A small sound classifier, trained from scratch.
Data: trained on melodies that start on their tonic, played by one synthesised instrument, 26041 training examples, 26.3 epochs.
Rows from block 2, named by matrix and row number. Rows with one number belong to one channel. Each number is 128 + 32 x the weight over its row's rms, rounded and kept within 0 to 255. All counts start at 0. Numbers have three digits each. After the name is the row's rms in percent of the matrix's.
# convs0: expand pointwise conv (model.blocks.2.convs.0.weight, 240x40x1x1), inputs 0-39
# convs1: depthwise 5x5 conv (model.blocks.2.convs.1.weight, 240x1x5x5, trained with AdamW), a 5x5 kernel
# convs2: project pointwise conv (model.blocks.2.convs.2.weight, 40x240x1x1, transposed), outputs 0-39
convs0.7 105:209186099084104146134175116120129135121177173107144103115130133107132161107153106072176079145136177109125141154152185140
convs1.7 097:141072130097112182102146105097169094124122086146064112114081150083105120102
convs2.7 109:159124121106172152151192118104160115102107124133129132170095114124162179143108080154113129124153152195233128146090141124
convs0.8 154:135122135147144065094162087167175163127163117116152101049123095130157153079175120077118178100132126117138129166154099172
convs1.8 093:134117061131158156149142135138178103215141148138121190145108086122107112117
convs2.8 129:084148105142146095119136161165175096120146154101149150193123147123137083161127181107208066156158157101106122169112123101
convs0.9 088:160136126115083153160202070114075128101127133078162171141104140155127113142146155167146165118142151161118127074069099080
convs1.9 119:101064054121121108103079117144161122125132142122122109139112087082064094141
convs2.9 084:133128128140154140183087096115085163066130120128097195084065150109096114133119137119138161170160142187113143108154188154
convs0.10 092:085181106091140109087119148114165138139071144127084134115183138155095138084092160174133118110054131150130136064119177125
convs1.10 097:112187099106164135110101130133142123096168122137153069122106104181084073082
convs2.10 079:093136111078167081068087103129106122085170142109149139137116081168082124076093067182130120099103131128102155137131147086
convs0.11 088:108129190108117101128129166128106200096161140112131212140128140140154118157174116135195150115141167183107131126123070155
convs1.11 104:108135141116126090108136094104064071122066123095062134075137120109148102136
convs2.11 100:143150181115174139100162185135168130112109073089164113135085117066117154157181130203117120112147094132132179147115108114
convs0.12 084:108128112121202169115153091154092146105202181072112164124134124116172142091160113154160128134156123107101088131188130162
convs1.12 100:127151100107150143175074101131114175064078151131131074105152141115076149142
convs2.12 091:133093052142141076096163137133104120059122158089128199158174133100137092179112116163092147138124147163100146118146149099
convs0.13 095:144170123057135128154111121122107160135132126166152128189169135111100112118108091136073155174152171195155135096160094064
convs1.13 090:122100077116084172094111122096178083116104096137084127098094123097100092080
convs2.13 087:133171072084079090115151156104116154115150117116156079131137082136165154160183114189092147110112167187139167147168133115
convs0.14 082:082086122069143128113150140087096113142120122129102125138144062080151138148154177088147142081148164151120081135211119091
convs1.14 093:150181068144124179150093150112157131079121083164122080123095152123095108095
convs2.14 090:083168128125069110120174148145134118106111146104067103132139115102114069142163171197151127187140137174138081107170143148
convs0.15 106:153078168134137063151136105127164099105062140082158083108130131108140089150120175097084113132141137163078083122138113065
convs1.15 091:120150192119096102130200092142105162169096137119140168125110118147176147076
convs2.15 109:121078100145140128124145114161118168186192131086122169179161151105101175150162127130164111120108127102159151168079100198
convs0.16 104:106167110053158138088128162116147178149146154141146195084140159120092098151145162148122110114196147164114156080093134156
convs1.16 095:159172167174124146172164165119118141162164086121104174148146140149201142128
convs2.16 144:164108129110137131146118175139121111131104102151187053173106179091163099142087056131157155102125080126148072151123112143
convs0.17 100:076121144144124154139156114108118110144145115153136127042096086128124087114087142138134082171085062174079134156173134084
convs1.17 090:132102077151130140111082158141169139080161161173132068149115153103085086103
convs2.17 091:135125094127201151128136173158170139080145164152152123092090113158117201179102135152165130164178127195123120126100109123
convs0.18 103:118147108156128129167077155099129105129102130139161108027119108123087143118095165145154137150068184095124076141079124099
convs1.18 098:118118136117171094101153133130065095095059142095098134070142112104118083164
convs2.18 100:112128116160124129069119118069132142152092102072125082062125091111138074117196189154101130114173160106108130124114104149
convs0.19 127:082146131204123125088106124084137125110185153143126120165201136160171131158134146130071149124100189176104149165140140128
convs1.19 098:107125176132144125115191161143110154217155145117171189152127113121118108130
convs2.19 098:186059147117126125124151159143114075118063094100119122151100096101171118118106116152155113076138041131146120139092114089
convs0.20 054:088177144142146123153117225124199150138158076126142142128088141064108158160121176118152115146168128103108138139112101153
convs1.20 097:105137138119103097154148072083069152132103105101135150075092066161141100105
convs2.20 073:144112116114108157089136155153092107117066131123149168146146114092075185178156127103108106092135123067136168175071182119
convs0.21 112:080120114133115074146152116188121158082175142118131158093110120122071131163124131204145144178066147124136118062127130147
convs1.21 095:173106076115166131090072147160119099109120115100145170122099114179191114102
convs2.21 121:107125133146111113162120200121148079114138175127143091135220122121174094133099121092108125077105066115115095166100098111
convs0.22 134:139125125197095095138125103176118121120166176094169081150115117155158183148135141135178173111145204158133114137102088168
convs1.22 096:126137170149111124153187180100141174180153133139148169146111113156203137112
convs2.22 122:132092156135122094118162115162164089173116101041136084169128129120185172124073123138116128111085067115110120142121180114
convs0.23 113:122124083150152190069161073081110133157105177199108138156142164136138082148132107099130084116097177129159101115122113154
convs1.23 109:119120097089112157139086076140145148087060124139145077070120115131083092113
convs2.23 095:090168113108130149076097043118149152122091139146152164136118134053123158115172179082105143075161115130127128112168152109
convs0.24 130:123176134076140123158147153189131155059130122134118165126109134160091122156144170168105137192127165157099116073058121114
convs1.24 094:079062075098092131134103123137148132137149167146133116130146087070066108105
convs2.24 122:114150115109170162158129067113103177083147155153088143059079154122129120128130157114159168176137192159121141090170158124
convs0.25 089:129141189097096102105094110042144165140116167086133093136093136120164130155166102150138140121077079194091124161145119125
convs1.25 098:126114154108100105072184135106135081199120098117058148146099126097126144118
convs2.25 100:189137125130120104164196142171135102133081155158157128084150113197130100126111132167098139107134215165087129111113131114
convs0.26 075:116104083111132152142084169151136114172100132110054085095170168152147168170091088119130159177128134102072123094109103095
convs1.26 105:129125076080132112095096140132152078072147103157086091126110137099063112094
convs2.26 070:115161145100127108109105110167118077148164107158161090183125087151124151070093136198120202116159098125079135163133140108
convs0.27 087:112158093130182163137116166099121110148168143033161158081104095137134118168080104101131179115169103094111137121164159131
convs1.27 088:079140120119101099141101150080095179104181065079148115134080103124151120121
convs2.27 094:096152080104122128084130094157170123158163123146130144152115145118119087084127136112105084055076130147181091123192072107
convs0.28 099:102143166133068150151162092077142111120188147128061064147163137088141124116084104147082094109096080129138124143158145098
convs1.28 101:120082169140107113070141148109116072161146109121066173135145122064162125118
convs2.28 106:140178112134129119141126142147174119126065187130158134116119151183134136101134106187116133178129164191136125058074162163
convs0.29 095:095145123130158169112087149075122189098165141116123163157126055050177134118095130135139136171134113137081131172154102141
convs1.29 092:156098088149134151106071152166176079094165122154088078156146157110097137119
convs2.29 104:170084126148098152160130148155162171105146184149067164157142138132091186165127169178149158137141118054158161141125133119
convs0.30 081:100167109144138118106133165155164109140211128079105157127113148162060122153142164090192144154154150097165191119130137115
convs1.30 102:117117121117143110074148073138095071161070140112070144080137112085132099122
convs2.30 098:076160140129132083136162149123185124153092110101133120125131139081124182107166136190122114149184116093202164145102096173
convs0.31 118:121093160112170129095096129101080110160104183106154153077095154081121081138046141149112093113089129168135149161127123174
convs1.31 087:128116121124187092106152084164112143171106185069149169101163081137132112140
convs2.31 117:147133176095099136172144070135152180109165100116142168131145090190138125123081078147164088149189133124095143096119076121
convs0.32 124:113090155179148117200075143150145167141111137130101094173116132135114155139075133120171199162123110121111049148102119111
convs1.32 095:153132092109070176126129127069191114137135057159123135093106114132142088125
convs2.32 111:171143201130086047136110099100154124116160130123136085099051124129112120074125106137164145144089158151144135169159099141
convs0.33 101:085119178105138122116118102110119145152132101154128220116075139159136141165116130116170146128161140185133195184127188134
convs1.33 091:096099116124132142114115098140226139131088123192132111087139083108094106108
convs2.33 100:160135151130177102094100105111109083102166127142108138108169197183137091098084148115154133176108140105147047172134131153
convs0.34 089:131126164097136158146061136099116060129081141148142143143119062077130118157170103171184136115096145119127089084144173164
convs1.34 104:113092137130078108084151144045112103145136066093104145157080109135109144116
convs2.34 074:182120178100165162139128157146092131136132102177096154140108121126074108159044120115113061168120134073108104153101116104
convs0.35 061:051141133137134112124112137172123143212116159153106176109166153145131167154122127100142109145177180127169138195087149143
convs1.35 113:122106146140146078074133103123074070128117141078050144134137097089134126122
convs2.35 085:144082138122062155159164150136156107166073078153108145092134154123064174162160096121105097143143103094184153095139116101
convs0.36 106:115168088103122191103119111089114130130172181129127076099139169120163178065167138149121087099092133160143111124114188095
convs1.36 092:109118138092082179084150069113153117164080156162139159075120149131161097113
convs2.36 095:086137106117145111108116098181148136138085147203164121121156156144131131117129137148051116088114160135107142101129103231
convs0.37 096:098160153156136074119139166148128084178093154137136134091141144118092224148096146101186131157131163099159073144146151122
convs1.37 110:117102141105118076084116086147078060141073116088084149087142117105130127131
convs2.37 111:170121162089101124151174144138165127157067097149110106094155138115092160134135115125084091127198113092205171131130080144
convs0.38 106:176127113105128129115103138119162143093212119140087137102095112140191121155189088104179092088140125109147199102132127151
convs1.38 079:126152131097103067092112135106103104087108110147165143117119163202191155105
convs2.38 088:122140112095154119087154154091139160176213127156119061107104167117173117075183157128142122131157149158121120132183099106
convs0.39 121:091110106127146134185154176094127138208150122109104095061123104093106116156128128156159194131112101090064109106157135136
convs1.39 092:109128097141127136151066166087153145064213116122128093148090156133118135113
convs2.39 086:147156125203125134167134155172091173148150142210074140114168138175125101111129147179138123116114196122128119143143092152
convs0.40 146:054109126093136174155153157179118174160159150132131078140100196069138107098125135158118103099090136170115147088164129122
convs1.40 098:154136138136128220182155155135177134146156098167167134144093159139138139089
convs2.40 156:096173123125144113112150092177145096161122099103144134151149086167128145193205155087144149102154182111130160060123156133
convs0.41 112:120083106117114075113135114152133120112129130131160131044117156079109118156148110098168115202129179144092204166156115119
convs1.41 107:086132111113140061142122109155061149130129173058142112096152073137108131127
convs2.41 115:143146229128149159144086067114092126160129164149123135110132118106135123165087090148133144131161195116071136163164144101
convs0.42 110:098160201087077148051064114152118128150090120092129157104121120160128159150130149084096104162126074128081149119139133115
convs1.42 088:153145162084129155121169085140154115201074119134112181104091142101157094126
convs2.42 100:187183107155129141134169093087128108186116141135115142104147152158126084148092104167158136111092159110076122115063058128
convs0.43 058:060137159144109122131112126140120123187153139190121131091098111120160187131154106135149126113152184130168117211097121190
convs1.43 123:098100151146130104064132144147108052116143095083057120129136089093123138136
convs2.43 068:134069071128074159161167137162100115149068086123104120115141196107080130164155133157136144088098146111112156108099084097
convs0.44 081:103119135133116098161108099194098104094183126106097177153131105140083105115158133205111127152127164148157111089077144065
convs1.44 105:112080049128115114091086128129156114121150166158106105146139117082059116100
convs2.44 085:111147112068140117146141095114076172149156072124070167098087179104128127159139166170112172183120141155109139092135178131
convs0.45 100:107116143089097157152092106104122132064154157134122190131165090167141153121157103117190203159177142094093137144155097144
convs1.45 090:149129103085115172139085088100209115108104124183113078134103142092113113113
convs2.45 116:158167141154090074166103105101166152142108183156103105101101144143046139129119128107122191166085110131170113175120091130
convs0.46 090:092106105175152139141145127115119110098121130172086117140122145129172098098128020124110065103144145207112123159162131128
convs1.46 096:132145104095107136157096105081154156099084072147165093096066104146149099095
convs2.46 110:180108091101188131073103112107153138169124099115123139143180184107135140189123119104149133105106176180132147073137182112
convs0.47 100:153089140059089128105115144118143121139182147152079166142094141173101061097155176107146151103118164151133111098188171131
convs1.47 091:153138092083067097117142134126079109149181139084141143119137159126066079101
convs2.47 086:151114126122128149080142142128079208140159118141135109169101163175115211161154161113157133160146187132124165081128134162
convs0.48 096:099103166096203151102132136149081110180164063119080177118146138083109126063142112114123136110117102128178132115152155158
convs1.48 086:127087149126141153078157088133167079174095152177078156104140169102148099123
convs2.48 100:098155117173161143141114134154112091120159084104185182172141170170158101131134131214123110163132115101130114158080090163
convs0.49 091:087099146061123143133076131167177154129106139084083080145116057072133112135132176119145147131171142089091140149164115117
convs1.49 087:157118131109116127125153053168129122152074198119141130073171119115107083118
convs2.49 093:091174137181163164132151199162159159072132124076141149075116137177163115168129156167123150132124148107175169113118121103
convs0.50 085:124151074179107170131120114084142143078124170126146062124086160119083131119102097093111065124104142142072091097080136141
convs1.50 119:121096043081128144092095128150129096083167131133083085140137133084099126144
convs2.50 071:107092144084167192107106081084137130136152128123122072134122108127073078111166192065134128112122148101092111169170139122
convs0.51 096:113096138136144118089143139200114123144117127139123113115083186119109091184135107088152193160180151168151110147158180073
convs1.51 102:143087126103132129094152111124166054166089153139059153083130132079121119108
convs2.51 087:095180113129178105126171124137176106155125146138132189135157198124176123119090136203117082131139143161120153147133125192
convs0.52 094:150178147106169173068057151088149166114159131142137158149100131086160120089099109099110137197130104173095115123168141120
convs1.52 092:097101117124149107090121153163123060118168144132057118174153092078130160141
convs2.52 093:140114150103109180111143126184140174127120061111106176164156097151073138198148175118120164153111136098163124153149171164
convs0.53 079:063106088139151118106089122129166193132168118120165161150190151158137134152156150104158132131159123181181080142123069121
convs1.53 103:152150094126138123148098113108103122071075093129137083064086137146098081085
convs2.53 096:183119109115071161136109113125112117106120086067167134121183127125183171097167144136101182117093100133094115171077148167
convs0.54 076:152073081112126100109154094175086083154143126120157074162096181067140181137124088154127083110147158160125171148144139126
convs1.54 113:137100139146108135084129127083128061134140070147050137131081141086148145105
convs2.54 075:157188092058123107148127145097137074099082068115134083130100148131108100175160125184171149153137147147160148177125120137
convs0.55 120:095147156108085202095154119134153114134161123087132146029156138146089088071159101105121128123172124098095115134139160126
convs1.55 100:100107137147121084102114142132075090076156165087084069149153109114080138152
convs2.55 133:100065123126091110116182144124082183156089100070140093138139118121120159126111113066107145098058147122115102094163108084
convs0.56 071:111158164150182129152047152105123080111112102168104179077135128147113140160116108160207099077128159120150142145133145150
convs1.56 114:134124148085133103096109065129088092097067147114106107074138128129096065141
convs2.56 066:088095100100173107114127148166096130134106120180151146094102061207164123154149149207167141097111131130125170122143114138
convs0.57 124:176125203128152133142122159117089117095096075112142157094158135119136079172108084192142095113144169124146139150202124108
convs1.57 088:123125107081168089102106107164109105124096168125098137075172137081105060140
convs2.57 121:154059181133096076146093103123125141163091110169111158105084102122147113102106157179116118154134164176107103112173068101
convs0.58 079:119103058111184122120153187048116088174130113174084122096129136108120140169146095146156161142119169141099125111169163137
convs1.58 125:120122138129068144126159124075146117159140039137109163097066133126122143088
convs2.58 081:137138166046125092164159167160179103111118103173111091153131080118134086136138142141157146118183171170112134078108116084
convs0.59 149:076122059117122167155099089092139157136191181159078116139074087108093150179176103141112123121134098121088130130136135103
convs1.59 112:136098134110108131102120096165127118139109247104127098133181096126111148124
convs2.59 156:131196051189179135124162161098134147082121115143154114140085068149106104151124178089097143088129112097137107133111111143
convs0.60 104:144156157113116121152067156093138157137172188162133146154081169137156101057121155107172169106159092179114146102157101135
convs1.60 094:106119130128139076100126136155066078131168147077068127169135069108135150129
convs2.60 103:183128154105128156139125164162109204123169070134128157120172140156081145157187150103089147179132151148150131103109105183
convs0.61 112:093128113134126152103056126081082119150132165113138096098164113064124097140198103129116188110174087126086108086142146142
convs1.61 094:097098159133091108117175124095166126144157083121102124191102140132124212112
convs2.61 109:190144187137130097210136134185143136177100085150147124116141102163084085115109134162163184111101163113124160123134126111
convs0.62 089:089124108121085140162142091134117150121147182135136162094133147086093140129171194119105152205172175157148171083122171132
convs1.62 093:127189146104110122149169092092102153140080083118159181098112159180153109148
convs2.62 118:132106126117162176137140194156096115128094080107191122156131106120147054139094105135161148138110122043163125176110107129
convs0.63 110:098127110128050134108088038142113131105110124132118137096125132108194086118126140160103138084135062136120085108144176159
convs1.63 092:103123169129095075142184154102074153200118131094135160130154090121167125121
convs2.63 109:206152103106163110150124149188143131114144129156080143140160154156088143110130119149189102151095149130169151126039156150
convs0.64 081:129095112125102137073065188176169168115194138128162172079146160105103152150138183081093128120116138115106151105122133109
convs1.64 105:117146099126113077148117117081052141101132068065151118124078125144134125098
convs2.64 108:116102084103085103080109135126087149102146103124173140154129135093085158135183131112113073048075094112135172131154102163
convs0.65 066:094155107180108074115170161124145107178120135153129122092159144124095167136070151133099144135193171115190104094183108138
convs1.65 109:139084140111121144071119086147116070142096150121049122080144134097137081136
convs2.65 076:114108145101123128121110101129159103176088103139081125091168168078163162099166109141094089164136080100195136075151143175
convs0.66 092:071156132162099177169150116137149161173132136181105124072084130127139151128121098130163118206126171111142185148106176149
convs1.66 089:072106090137130145090090101116180071094106135165091111110130116096062125121
convs2.66 093:108108101074135146060170099091138114117160099166141118096141141154152125120093126102178073196136151140179085153103176120
convs0.67 088:048154175133122115105131136066129180179180124127115157109056130133099175115159127145160116171143150160118092138096115107
convs1.67 100:130120120164130101090070112130084083075105153089081083084142113089112108144
convs2.67 085:149134143098132121120201120125108130207058094101186103082087118081110152110104138102141172104119126096158164144125094140
convs0.68 136:078211108172094065116132126112066108120094138066123147153124161118146132100103109090130139133127106080111108144177085114
convs1.68 085:149154121121107178139115124097199160141116074116110128118099061068111152149
convs2.68 123:205086139102149185154182165146115154113111115157165091116105119115155150109088144116135109084125088081120146135206105150
convs0.69 101:115067110050136078091138076130141114139153148135083169118147139091150104137161169080108141124113123188094134148187112102
convs1.69 094:100127132111116056151180115129072126196120151075122148110134084146122091114
convs2.69 100:151104156114160137117126120096149170129153097150208123115105152153091150186127104168178118149158155126099103148041163094
convs0.70 113:136081114123130110172165167120095119167080148166128126107151121116109102056125114095157125194192167157136194137155105141
convs1.70 087:103134093141109160120121101145158113183092201138117149083191112108089094142
convs2.70 107:116132108127122127085058076165126137106096121160097160104159091102141144112146104143078072080108121117114100103183176191
convs0.71 103:136103099160109149089156119147060134082180146129162099181037147130084169138109097124084117121102110129086137094133146117
convs1.71 098:099158131161082098157127179058083160141134090072141128166091116144143131134
convs2.71 102:109078133087146086124035105130134102225096124110132125139129128124108080140150145183139133090091145175127126128100112145
convs0.72 052:129130139126143151171112164159132171184135151127137108119211174110097176166174145090103153140079166127138109093122096188
convs1.72 118:122142130073143151132116084136140117105044124124135129055101165122123089078
convs2.72 064:177147158085092121112093137143147155174107068106131110147169167099120139089193107147126152066140103142128208150108152138
convs0.73 081:113160114096123141148126191112128131151111059092133064112088063155152103110143141146156084063104128125134107153100119064
convs1.73 098:126075163065123128101160063138136132151139106141143079154138109186099175133
convs2.73 079:149212151145109075113106208143152175143122151128146132107130099160177121135131101086166096084174124113084139151162110127
convs0.74 065:159102110118144158165118174111153120144153136135069047156076117131073152178103067122178135111154178118148134114141105148
convs1.74 097:097123087146104092124114156095081158196151042122123140125095141112093118139
convs2.74 070:119092094059135125162133097117136075115131188132100142123174142180191127123107124093224125091145165112107129122123131138
convs0.75 097:175117126135156150133072112110138157147155080116071150129117112080135161179206117086113140149131129185140157123177102181
convs1.75 097:117114126153137142104090179142139065085165163143066092148158143092093164142
convs2.75 104:158084150137114188116094111126107106123102149115122154126204157166094166142138156158140128135106149037115130155080188115
convs0.76 097:089141111187138094171160156066118155080121107115161078094123151089150160157061134145087154110111146152128118143134185091
convs1.76 110:163167137110098144150101096062141149122077060138132100094084129139124100082
convs2.76 094:176125129145145139127156098098073168137131050107179082079120133137133165146166136140079167118109130071168161089126157155
convs0.77 087:129078108078137153109151092138087105169133104160159040157157171145191177109112112129153103118164115164148139146117142173
convs1.77 099:133108125105100188114157143095148083168149069152103147175072112082104135126
convs2.77 073:066138112056084088136151158079129086114096109127097123144094084159084105162116121121152179105115152171132157164133073120
convs0.78 078:110097131133162114106121092118150084091105129133073090104071155035142151105141134131110126098114156104156098074132129201
convs1.78 124:112145122040124115145043059132134134079110149130136103105136126130117128117
convs2.78 057:097137116150071117106086060123121128127088084094147156150090130084131125143149134058158139102141184160142099126149190079
convs0.79 071:094114111144153091103145132175103194154186097139148145110086146087149128139168094111156059162133132134168190121145180120
convs1.79 111:134099096130120149091076139142152087062145148140086056138145144098086155145
convs2.79 092:125111120099107173098141127121080091076079124129121159130177125127130083181098152141134050173139129092084085132113156073
convs0.80 096:099148145183162114120155080099129117139125161150126093180126177118101114123083118150044141075131131164097137152195120171
convs1.80 121:155067112131121126082115147134118052120131129125045101135137138065120131114
convs2.80 075:165128142118122112094054078109095149136118125145139106140122133151048107106205158169145136141083169107084143131112134071
convs0.81 117:138126077099113149186129146111119127127176141102153109142140057064105133161164141141182166121157105087059135163147115086
convs1.81 094:086129110127110089131116191091097125095230120129106125161126119106162135142
convs2.81 111:124175085120139089171117142197112189151084153173132126128127124154122119105074137155157093085073165085129122155154096167
convs0.82 099:084159103121071160121121145148141101141103141119132171105107196148148090103130108092147067121101111179120041083146142149
convs1.82 093:149099140144139185084111169132208092108155165145087136147129102088160148147
convs2.82 130:106093136119165141101149073124161122096097121128174138154144149101141164143108097080129018182152102109092087140103138138
convs0.83 108:128192100102113102149074062122111126141169098096080132138132196156147158165111142099141159077123139121135097195144109157
convs1.83 093:120154124170087157135131149066177141108142054172132133106085111128169095139
convs2.83 091:149112171114142139127146186135153149086090111115098110153093166133134106091070101143117207076094103078120152131188152150
convs0.84 107:186149159077130138100086086147082136114143171107176112069171146113127125082159093143122125131115163154098121049130168128
convs1.84 095:122074155159077169093144167072157102137139094150120155155149164128176162108
convs2.84 104:103122072149116091151139101156189163105099105154145132148099088144092150135160101115124203150107130107109068080076139081
convs0.85 097:124145189151077116172041152112117145098124127136079144123113118128138166151083106133145144156074118134172071178107171133
convs1.85 084:146171143106103188131118130078183097121130055153086124109104104121120079130
convs2.85 100:190124130173154088165103117088109124052174080117135094143103149108125148082097065145153122162066120096138113119130131105
convs0.86 069:131113075169184134139075092119100159112095136154092144161122130127102173199159105183146140122136103084120099075140161173
convs1.86 103:132115060116157136101075139160106118087141172116096071119136147087065119137
convs2.86 073:130135050165156135153124132151098120161061124100117153190124113113068105143140116136072194127105109118105154139138134195
convs0.87 081:125170143105087149174145188075131096138154124099147122084177070120110138132117146085149197095149083172086128102122155136
convs1.87 116:108111123128096147102116122066127090117110058149093119101056138122116124064
convs2.87 067:132106199101158117167131077118151165170099128129141121156139104087079138067085105149112158114173076144115114132093061139
convs0.88 070:151119153130095115112119146119131216107183125112102137168163125148184144157105113156122181079158117133109118163148101214
convs1.88 090:142072106143104123069083152093124085094154101079085093163122126086118148146
convs2.88 075:166093148133147154200102131102132075152127120132090087083167139116137127146146106131195133146161101045107102084091110110
convs0.89 087:093052150118154064155085100119114118175167124179130178116124126138091121151115123093189079162104149136159118101087119110
convs1.89 099:149117135125141086141071119105082147064159105088147051151104119151096115109
convs2.89 097:130190126113089207119117152123131161132134159117170173124086173147097146151134106159135118081073137092117166153083075160
convs0.90 103:174118160127126167088176143169093139114100108085135132135139184088148100127085093081137069115098187114134099067163143123
convs1.90 095:104134083125126103104086112170094104083107193089107088107175110139103096161
convs2.90 103:158158182083161089090171115141128147109123077160171120134133115159143055117090142133171123131142180112105144067132075101
convs0.91 078:114128124152100151106110124165194149096152192149111134088094124059151138125093072113166160153158170081089146150174142132
convs1.91 095:126095102150099144138157091109111154149067100084184128067136120177103090139
convs2.91 083:102148148167092146142062101101144099132125127140166154090143059097118119161161103153129136171136070083065158126078146097
convs0.92 102:128199123140134066114115083123134072148120174137155173113167134154136107100156065142174096108126103142081164074116093133
convs1.92 102:089156097124097091134129101102040115115082112087108142092081106130149146098
convs2.92 094:104124129145112122091061173114058099157171105125103172192110132122159112146105111177111115090087167120132135154172171092
convs0.93 080:133180147125097114088095150135082180141226130138146154080103153123123163085175123093129087118101147147126126171133155170
convs1.93 106:127118101129131140087073105142108071070094158115096081107133133075080111156
convs2.93 091:149087116134092131110115130118101117177083118072177121117119142112129107104076192079150144103058142059131163121121083150
convs0.94 106:149126124138161041140130122084134119152133113089068125177130116144152131044129092156118147096114146158168181142182102128
convs1.94 092:110154124118107147113130119091146144179098086165135156091062131141171112052
convs2.94 100:088129131091129188119173123149115101150073118142115134130124046114162055179137139115155164137101118063106121084138098126
convs0.95 093:079175145171142165096142159092156111148156097086084145108084184164145122175150101103133170148169113092082163089121109140
convs1.95 104:124080130117134172107110084145157057154101147145083155092149139065111096147
convs2.95 084:123126149103174141079088143120170156181150155167169142161062176188141148127148184165145159133125119120105118148108133188
convs0.96 097:111163151102163190086169125085143130087165149104133100162054129190119138131128138100152162067111143085101117150142094155
convs1.96 088:152104065156139137106078162183117153074121185100143098091162117129123100137
convs2.96 095:122111110142129049103124185103130168064118157117160127113108117138124156201136092128170207146144142156175152145147133110
convs0.97 144:113118062085159137120107130087099098156209157162082107171123081145101128189155115115118136122131137075090097131120122082
convs1.97 112:132126133120145122122122099195129116142117233130096121132174141083123121181
convs2.97 154:128168080209196193130128124105129107081112121126171105157091118130121152172157146092082150142096138126150118160095087136
convs0.98 115:145173141145100104118091131066156130107109093139131075120101081085118142148118065126169180177171149114099059144132123096
convs1.98 110:137091109138105153091144119113151068138136043155086128119058131119094135112
convs2.98 094:190127133100167120180139131128115138151100164096157136106127092142121134116052096161115130147192158132047190147140142142
convs0.99 096:153163150117145092070102125080154193130093176103150191138105160081110148130117184110143192136151109143111086108149107121
convs1.99 102:130134113104123192149096102153236141108133130187148100118145130150136125138
convs2.99 124:137121091115080103130123145156178161140150154146099084132137125135079133095199235171139131160156114095128113160132101134
convs0.100 102:128058135084139147109123132108125127117150119164141084123126153129141181139133130079107128082236164129127173113196119116
convs1.100 090:111160216143114115133117142105126105068092135117126115111123158142213134100
convs2.100 110:132078107098156152068087143127141170164159092205136191125141128169112181091157185122161122138135134106150123112126103160
convs0.101 110:102110149170188071142164132149086086144150088127062139145110092086116074125183087097127129134144127115083094164154141140
convs1.101 095:152105106137130179094102134105178115065144099167083069130121162093085129129
convs2.101 102:148111131146145153168159099165145115102128119103059132118124131085150149196151138156157130202165098091119067071101158118
convs0.102 137:105161109078144057126119109114130112174128119114073165185099118113201126109174085139144132086125135055107096143124129138
convs1.102 091:087114150107125131143137123102165191148116071175159162130084180124125112071
convs2.102 092:095132152087148191114158163183091084118091159128177101122161105088145065164082140127069133100110110130148120090157113121
convs0.103 178:098102153197118081164126114172143125116156168084158058098118081141160202145086152123155124123142146146097107119157095142
convs1.103 091:137158173121107116185146135099154189164126093098178169112114109164177117098
convs2.103 204:153073142199089130155167114154158082168111085069097143180145106140136188108100137139093123141119171110135137149149177137
convs0.104 122:113168182056129150107141131089125152146083201145140121160124072161116137091124137176127110122081178142071139135126138168
convs1.104 088:142067172079143154097176087137100133111142109101168103161106103160095175108
convs2.104 122:116154168154031100113141166162134134140087132128133102115097144165119112092091147091116071083149052139122086154126111142
convs0.105 088:087191147108143156154140154131148125141156114110146142095100126102073183111109131160156120152224078133186108149117097157
convs1.105 099:088131143151084083136162122079079164136136055114146153122080097154159137118
convs2.105 113:142065071121082141092091101184148098150110151132135138177116143071082116135143118118076069076086089131145147117125123138
convs0.106 093:153092149106133095106048109175132108112128139160136153176098105114140107091187147129101070079097098169143181156121154151
convs1.106 102:117123138132160067124149121129082129194120130051139158129090072132164121102
convs2.106 081:102126137190131112107134143106131192122161150117129150076157164108080150183123135172141091177106077128101122188085134082
convs0.107 099:065133137125114122124145124077128098099167136149120183058098067145159197119130118101170194104152121116114144173129122143
convs1.107 086:138135121126124162136091082084172153069076081154138078087093134118105110104
convs2.107 107:185094136165093104158129076110116128121119111139138138064132165108096195095119124117140183191116125189140062134122126125
convs0.108 091:144143108171102148103115169153110133157141126130172184070096179123099091143126133083177146148156166129138198094152182093
convs1.108 094:132105100113106047132104095168076183096112147073145105112140093113115107119
convs2.108 101:113154179155143088152135083118072115124137168118168131117124065068130123145134050143142162084137177159092151161165135121
convs0.109 146:137088135182152129099112138121182115163095188136145134114134078107139104159176146112169114077142108145097125141152196204
convs1.109 104:153147124140165133094098098108104103096067089099088089073082104097108093129
convs2.109 107:107159091076170172109137129093134131130128137197116177103103189093064106116118177160160131108112123169122129152150186147
convs0.110 082:118182083127128108143106141124164133156155113135117071140097157162155176145163050086091121103122132119092105078189091097
convs1.110 113:104167094121138076145107120153097170092093127056145093092124068133093115133
convs2.110 092:147123067132102081155093149176079124117125110119162170172123105102138144155108088190092152159122148084175100067108132158
convs0.111 065:146108148106068135076120112095151184177096156185128098101145128134125146138154128084134167176106204180144111105121164118
convs1.111 111:130110083134092104129079154080064149085152128065156074122128104134140106132
convs2.111 060:135150176173129183113120130107125204147194119092147139152108138162120125123142157145135194087084137114120132170137060166
convs0.112 101:090129187117152172082123119155122223164131182133098106141131155106116130136094097099121162136165082109080118138164093096
convs1.112 091:141116127122134182109161074123162122172072127131097158052118136134173088111
convs2.112 105:163184083131113119108123124105176163157143130135117184120129153098141081142114144179122168062113178124069161174096099155